{
  "encoder_conv_stem": false,
  "text_encoder_norm": "layernorm",
  "text_encoder_bias": "all",
  "text_encoder_inner_norm": false,
  "max_steps": 6600
}
Rows from block 3 of the image encoder of a small contrastive image-text model, named by matrix and row number. Rows with one number belong to one neuron. Each number is 128 + 24 x the weight over its row's rms, rounded and kept within 0 to 255. All counts start at 0. Numbers have three digits each.
After each neuron's rows are labels from the 100 images, of 14848, where the neuron reaches its largest size: "top examples" is what is common among them. Only what is clearly more common there than usual is listed. The data: numbers of one to four digits printed on busy colour backdrops. In brackets: how many of the 100, against the usual share in percent.
# gate: MLP gate (encoder.blocks.3.mlp.gate.weight, 1024x384), inputs 231-307
# fc1: MLP up (encoder.blocks.3.mlp.fc1.weight, 1024x384), inputs 231-307
# fc2: MLP down (encoder.blocks.3.mlp.fc2.weight, 384x1024, transposed), outputs 231-307

gate.449:173093120148113102133163103120122083126126117138115155101111111100191118130145108151113114108168104092126121104145121107117133149110116132110100076160105162106114153148148150138176074169081103172144150130157119144111092137149100091
fc1.449:130112128160102124089162094135137146133131126089117058186113109121089131121146106130100141120114126111167146155131119126119081150118134132149148130097128099137111102128161101139109155093141133135118145147095132095109149137115170097
fc2.449:151150120144093107154135104111169123132132122119131121128137135144153137156150120140106145137137108136076112120134103096117144124118145172102127088113128097126132103145120134140147132137132161159130137165137166116044146137114121104
top examples: the digit 9 (65 vs 22.3); last digit: 9 (52 vs 9.9); first digit: 9 (45 vs 9.7)

gate.323:162144134166197109158116145148143142112084135106125097131132152069148156113154136097131115112113086160177177112094146141099116145144134112138126127146140125143095116128106122131128127134058096159179073097104097128142145147090120143
fc1.323:140159106164140146159126158097109100157130155149099168135090146098086135110148115142096103142100132133103120117098156120108132174113124155098102150116139120132136161144122098129105125149103144117138183154125109079112134104086138102
fc2.323:108124131124128134086187099106148090136128114122162096081100147127132098138135154129125084099149091108085114138160144112089107110088179102133143114092148114132147147173135123137106107112144119119111172106153100156168108107107118111
top examples: length: one (50 vs 24.5); first digit: 4 (31 vs 10); last digit: 4 (27 vs 10)

gate.162:076156113174125126118123143116153099091141122114122101112073123120149137118136115153139116095140149155111119114108083130096082149082142167169105100111141152141116102127112114142137166103092168095165129117088124160134095169126172145
fc1.162:129142181154140182162168112144127102137146093121123147131180138201150149107112121122092104102147186126103136109108147139157119116099100087115080136143134129099154122166144120154165120102080128128142145134144159128153146152119092139
fc2.162:111099101157085079135078102107164138121155146125105125123083153168127139148132118124170082128094188143095120138145120092113126114108099131117124135127168087124068146092097162157158107137130131098133124101104103115166143141053122129
top examples: the digit 0 (50 vs 22.6)

gate.520:103109120159146073103153162148103147129113130113127122134123101119157131103148129147143131149157117112100116123158134124098133113176155134121080123155131133141144140137149126117143109126155089103118135126123179146159112123127109133
fc1.520:130106085100154140137142146155095137125161092125162141107120140102138107106146126157147140138147119123085140127130126121133129146105168139090114135123119149091107143154117116119179116111171075126106118102154146131154111136094131149
fc2.520:109149123098133166096112153142110101139127150126160134098125134149117117115104138102147096143153055144152154144118102131109124130131119074135133157145130153138114128127133090139137141130122128108074151085174117144160125174120139116
top examples: length: four (52 vs 25.2)

gate.539:188116105111139093092152153146153129156127170115116149122118134138139104130119092190111146109162140111135127102157130141093093132130111141157137128135172141139157144117144130153122125161137143127131163137128123106106108124132113129
fc1.539:113143103120061117166126155140105110123168133110119153137137116118123115111118142118149137123128058076102104135099153092158194159164139169138183130101140152120112132099136162112160146132145114088158171144111148129117139158125122132
fc2.539:155133144128072059145146144118122128120147113134146092121101117119161137131136145154173153157133120136147121104166115159140131140103147092147134096082134144134121144120113128114150080144157156164121123105115105134166112110088141084
top examples: the digit 8 (49 vs 23.3); last digit: 8 (36 vs 10.1); first digit: 8 (35 vs 10.4)

gate.189:166118141124131143121095102124150110125083131115161136160148162107121087132118123122123108142127085112109150134110085130115138116109134088094131150137118148170110119120112135142192151173116132132117113084101115115156107103105131153
fc1.189:087107115111138107109191149081105095156112112088114136110094077134125094127104081132110133097130142089098143120109102096140115106105133129092124109131130100161137151167193106182111108131142183096139170166108125105187097124156115137
fc2.189:099107128136164144105124141130112087115146142127126103145128151094155115136165150126159115089117131056145150081128157148046122109150182135148109144139174126125113144150112141142128110085144088158118103101128143159117123125117125148
top examples: length: four (65 vs 25.2); the digit 0 (47 vs 22.6); first digit: 0 (25 vs 9.8)

gate.516:126103120144155159134128066128139117130133135108114104173087158146083121123136105136145118150144089145155103162141141109166133130144133140147110129144127124102139137177105178112106128163165157155127131186078128140098070084115117125
fc1.516:129111122115118140153123172118150129103091115123116180079132146115147103093133126163165094111104147113112124093117121144115152078104134115172104125161178124161108124146111142098158098127099106131098120125139085137168147118126129138
fc2.516:129102141172160191158131143129133141118147085156165116098129112139143146103146112121125151137127148080121120152155095138128130147074165144092137141110118118154101100082125134116129109135144147122145115118124182141144174144152095111
top examples: the digit 9 (49 vs 22.3)

gate.304:117114139128122161134131096095154129098152133170160142133187161131165117122136098132157124132107118144094123151144099138160107082113165134133116139091077099109173125091142131137135133107135126128104099147146122166136119133144105124
fc1.304:148155163103092111131107085104149144107139133136158132109137116132132160193149133119092139143168160125117128157119142137116124146138138141165130140159148130104138136132149129146094132092114138159124076090136112131132147101136162154
fc2.304:112089162081151138148141138125112141134155141112079147141120145108092124149130139149082104167123108126161145130127126147195149083133138139107142086130139124089146138121144099123112120125148111128110125113131110155108139157159137149
top examples: the digit 8 (48 vs 23.3); first digit: 8 (38 vs 10.4)

gate.234:109111127130125132116106151165121121098164142209068149170146129109128118123095158141119115156143106160108106140121118123103132154111152148135148115141116148137153126104111123094161181088134158145159116133138138106157126143107169121
fc1.234:107125112124171127144175137135140117102124105121125114140158081121118074138123127096112121116137110118095124145132095098137130139137115091146061134102118134110101111125114122119151151133130140114145124100135108166113110151125152132
fc2.234:132114097150121083139138142123125134110134119125146165142134072147131114089118146140145095134114112154069179107151158103168167137103167108134156127156117134125147128087151142165146107134132087155150180114126102107145144133101130136
top examples: length: four (55 vs 25.2); the digit 2 (51 vs 22.5); the digit 7 (46 vs 22.6)

gate.487:149162123164136122131110147128120152120106120153104127136110151099090148160151120152082157115092095145135113136169120137152136125117091119137116141145135102133107170123137096127116125191114115093166146096116140151124126091122110137
fc1.487:100121122116126147171111112172148134124131115094167105172145092076136106116120115140166087101137117146168147150119131134136142102129097117143119157099110110123140145113140133110123148126130106157162153137121168088179105135099108109
fc2.487:104135133105102115089149165116112124105128161084125147149141097143125141144115135108127101075086115072097122166140149146138114161118148107133149151155119090080162129165156100148126146080129142143120140064135130089130132098123111090
top examples: the digit 8 (94 vs 23.3); first digit: 8 (94 vs 10.4); length: one (84 vs 24.5); last digit: 8 (83 vs 10.1)

gate.397:137100136129128118106141133089166084128142141113132150110128162133115154125140140103147175121138160115136084071070137167136155123103169119130111134118065148110122104152124183144080124132100145160127154135100100143151124125100095137
fc1.397:126101126104110140157156098139139150139117108111099117152113115123129097105138110108169110110114132088180127132089124138128137136145129079140120134100110135142108106090123087117148154157183120170083117088101185120079134100129110156
fc2.397:120099175091159157100102133130183102123139092115093134134117137130138120105176144125129158105152124108174093104124164158088141148095147094118123122110128120142144109131167121126151116141108156131090110087137152127150155150084124118
top examples: length: four (53 vs 25.2)

gate.316:106148122113143133173139136154101110112130149091155134169119159176147123164122082106113087152127096103123131123092133115115158100108130155117131106103168149139105079140128100138108130157160123105149178145130178120155082154139127146
fc1.316:106157138173111140127113090163094146164112124118089116127132146137160154149067125125151127156151151110104136127109114134132069137109103146126122158158186159162111102141176180118122120115134090147156115137124095147107167128128094132
fc2.316:096099130115126078106151119145112093133134130083122103125120146111144136133146080127165148119085107136184099102139125131114162150123068153119134153137134119134136153150140130126114094141106128137115154111152177186108141099107124096
top examples: length: one (58 vs 24.5); first digit: 1 (30 vs 10.2)

gate.249:136126125148172120116116102117131151124153171142102097112126142119141091140137123184100091105156131127145129132157150107115115149121086113127123123132147110171134163116148108145153148098080091160125105156131106171138119105175141118
fc1.249:108129119061125164157127133141156104107111103109129117156124094114152094128153152106169132090134164162123125127150158153115138115121127148150128125143146144084124109111081129134115148109112164131145142148142149103108099086127144137
fc2.249:092123173111142145108172083111149155146126104127120107169158131130139104098119138165138076149103121105139095125088133125155160127136151105113107129139162129128091160139151144110150147122044130125164132133138090130122164120136104112
top examples: the digit 9 (53 vs 22.3); last digit: 9 (44 vs 9.9); first digit: 9 (38 vs 9.7)

gate.16:110166138127129119138123151176107078125161122105149065145155126089154117121135093126131140164153112109146133108138152136123161145139117137095109113122149111159119111160144177153158077130117132153112136107140165108146116146167132172
fc1.16:108165148084102135139133103137174168144106115150133104206133109138153126098164141108188117117151118091140129129097116135144097160091086114121131132144085110085148129121158123111090141149122191118136121132159161105100158095154137108
fc2.16:148110155168165168130129155093141131100152174157171103099140120134152100129100130166139135114121144114128159143149150165143134100130154141157155130125140106133152127140171133125116125145141122088107141127108156137125109088117129078
top examples: the digit 9 (60 vs 22.3); last digit: 9 (56 vs 9.9); length: two (53 vs 25.2); first digit: 9 (27 vs 9.7)

gate.22:130139132134104156133107145131149119164140127151136120128143143085091141100128098140097112122135158113177105150147103117111143140118130095105121113120110085150079133166171126099135084104124164159174117158124169093119084128149139169
fc1.22:131141082097114139107150122134115129141123147122140100098159115106157161134091124125121126162124105111096120116135144115059105097142141127103134134127120126105101125176160143099120119195123112161158115125112079135166139127173137148
fc2.22:088138124135121114131097140118158137148104134186107132116151086118114073120153115108153140113115155097112097108132143096136125117118106171159111128152156126174129122131150071124135133145161104103138124121107152139128105108132185149
top examples: the digit 8 (51 vs 23.3); first digit: 8 (41 vs 10.4)

gate.691:128149110125120150124153145143143123119109078168109101149187117121142111112148097150137134115166109161111124140079127130115133128136141118146136126175143142142181101132121138141102104125141091159103128057112119116142131115130139117
fc1.691:136130134197143121134144114132083124152127131133125111110162096121110135138128108140145130141137083129096152142115144159108128132154117149141154088151118134141178088087117091143129146152137118135121132121137129126178113130119111125
fc2.691:111133111155129140155128122158172127134157135112101161136131140126124179117114135132119116132185112097113164110151148073099080145117149101113177094133126140134113174109155130104124105116114123129113138121124109105091134095088130109
top examples: length: four (57 vs 25.2)

gate.547:134149102102118115101099107137152081104158126089168114137092111136177146086097092126124157141144136172142167115098122055103100112208147090116151154144112089106113124111161139139154105148109082111092104165140142099119128105144102133
fc1.547:144154162078177088122140098150128120111120125163118088155105130134098149136110074113096139172142148165140122112166129104137117117137129118093108118097118136141067129152186133124126168161137073115116162145184146130116112146146160107
fc2.547:135104120146157155166144126092112127100110084156127104145118096110102150112113137118112097138113126085087126157150124101141169150118130132123128131123118107114160130137158058122112127141128105149139170151117083099132113093121104110
top examples: the digit 8 (73 vs 23.3); last digit: 8 (63 vs 10.1); first digit: 8 (41 vs 10.4)

gate.395:150209156166080147138146143142097152120130101114111134110127160110150100094120122128130121104167099162105117140124102154123107143128175132117120089092123087116100110119146112116145134099152124117148145145131118118157101138145160161
fc1.395:159168121130108151161140145136097118127119141122118106118135159103118135094134096136118082106169175117122136125104123072129143124135154117120067149126090124159138164087167135120121139131145153122125113115152146085167110145115113120
fc2.395:102101113164131150104129157093149147160130145112124125125095119108143154130151128133092120129110130144158101133159127135177085113108165112150084114124132122137118170124120124121160112127134124119178129133154119147107100191142090132
top examples: length: four (69 vs 25.2); the digit 0 (52 vs 22.6); the digit 6 (47 vs 22.9)

gate.109:107106116118138161147093144112142115133131144107077123105155131131111099104153088127140112109119171134162150113136135122112118127113127127171149141140163127102134122055134141168137120149139141158131194127112146122140134123147147135
fc1.109:125151118081127160079121099159136110174133147133112072135110154125126110124107114119142165111119093134116130117154123155129167140126140119139153187138101133143131144114125188143134123124144142135105122151170113135085108083118108129
fc2.109:131086106097154112116155105121140119169135142112113114138143130110139107086154155119127117094129152124158108081113102116091106148110128138163094098115111106129146154069123121083128144123136099101161080149127131122115141157120115133
top examples: length: one (52 vs 24.5); last digit: 0 (30 vs 9.9); first digit: 0 (26 vs 9.8)

gate.336:125138126191141134115113113100173181129132149120126159159124120102126134119124095131158091105170178120128152113057143141125127117126130122103154167129133097101097126128155159138128165140102129145122076100122188142141115117156143139
fc1.336:102156124106120163081110133099167140128136121104128132175083131143152160116093111105135156119111130120110154128136138128140108149175156155152131103172130137163065116085151098111095144132137129161105105144145140086138152125054117183
fc2.336:184108099093100134088131094179078170177135104170094134132123114124125157132122154145115097135102111151130109125122124120175116115114169103142120110141081116143119095065160127108082148096111094118140144099156145179110131141119125112
top examples: length: four (70 vs 25.2); the digit 2 (52 vs 22.5); last digit: 2 (36 vs 10.1)

gate.240:146129132147136111122131174107096139104116122095150153133123163120130141134119151132099156111131082185081103150129080150116143117132139107158124158148104161154111148173124139094124149150115136145107085146113116110137136113156107129
fc1.240:169147106123147083143103174134091114092126110069144135158130158100124136153138153130156145148116129190069110164170109126111087124155142125076145139137092148135150148119154149095142124127140146119130119118109123111125184071109125118
fc2.240:161135123145153138146125079111152118141152097175180137179098083131151144143130103090107134136138140125119144110135085166111108120102101140145092166121126158081129140101121119147109115107143155149121123163108096119112155119107105090
top examples: the digit 9 (50 vs 22.3); last digit: 9 (31 vs 9.9); last digit: 8 (28 vs 10.1)

gate.281:147155171133074123109164141133147127150117130136158122140164137140125099113109098098127131101181098128103070116188139133132078125081143085131132153087152119132134140127111143111145140118182117092166114156141092115115121128140105143
fc1.281:132138129192179127119170123118120133088125117114115157157159129089152128155100129105109110099137106098120142117127170104141100147138098112142123123114141121089102090106160094161115139170157162149144088160120150130182119137084155132
fc2.281:169128127129107120097098119108135126158149133149117102152122131127125127146187156099130113156131149116124098134128115076111150159139143125098170118146155132073099128104131150130136143121096135128106134125114093058190156121122125164
top examples: length: one (89 vs 24.5); the digit 6 (59 vs 22.9); first digit: 6 (59 vs 10.1); last digit: 6 (56 vs 10.1)

gate.36:127116098113189125114172139141137182121129098135074137103160147118092140164165099139132109103084136124116103113167114149119126159110105110136145098150156123123128138121086132148086135157110079152118153106118117127117125142115122122
fc1.36:091125145124087140094166116107149123133146150111145141111157139162147130127084151107153168096140126148129149141152135134130122072142118131132138137115170093149130137114121123113108168119141160128139076117125106140154131148112136115
fc2.36:115112145101127120128097148127111140159132123129127123162159113117127140172134110123190149093157135119138113118131143131158162145130097162162103111145124114093112137138132147102155095117115088092096128140109119160176165101124126074
top examples: the digit 8 (62 vs 23.3); first digit: 8 (58 vs 10.4); length: one (56 vs 24.5); last digit: 8 (40 vs 10.1)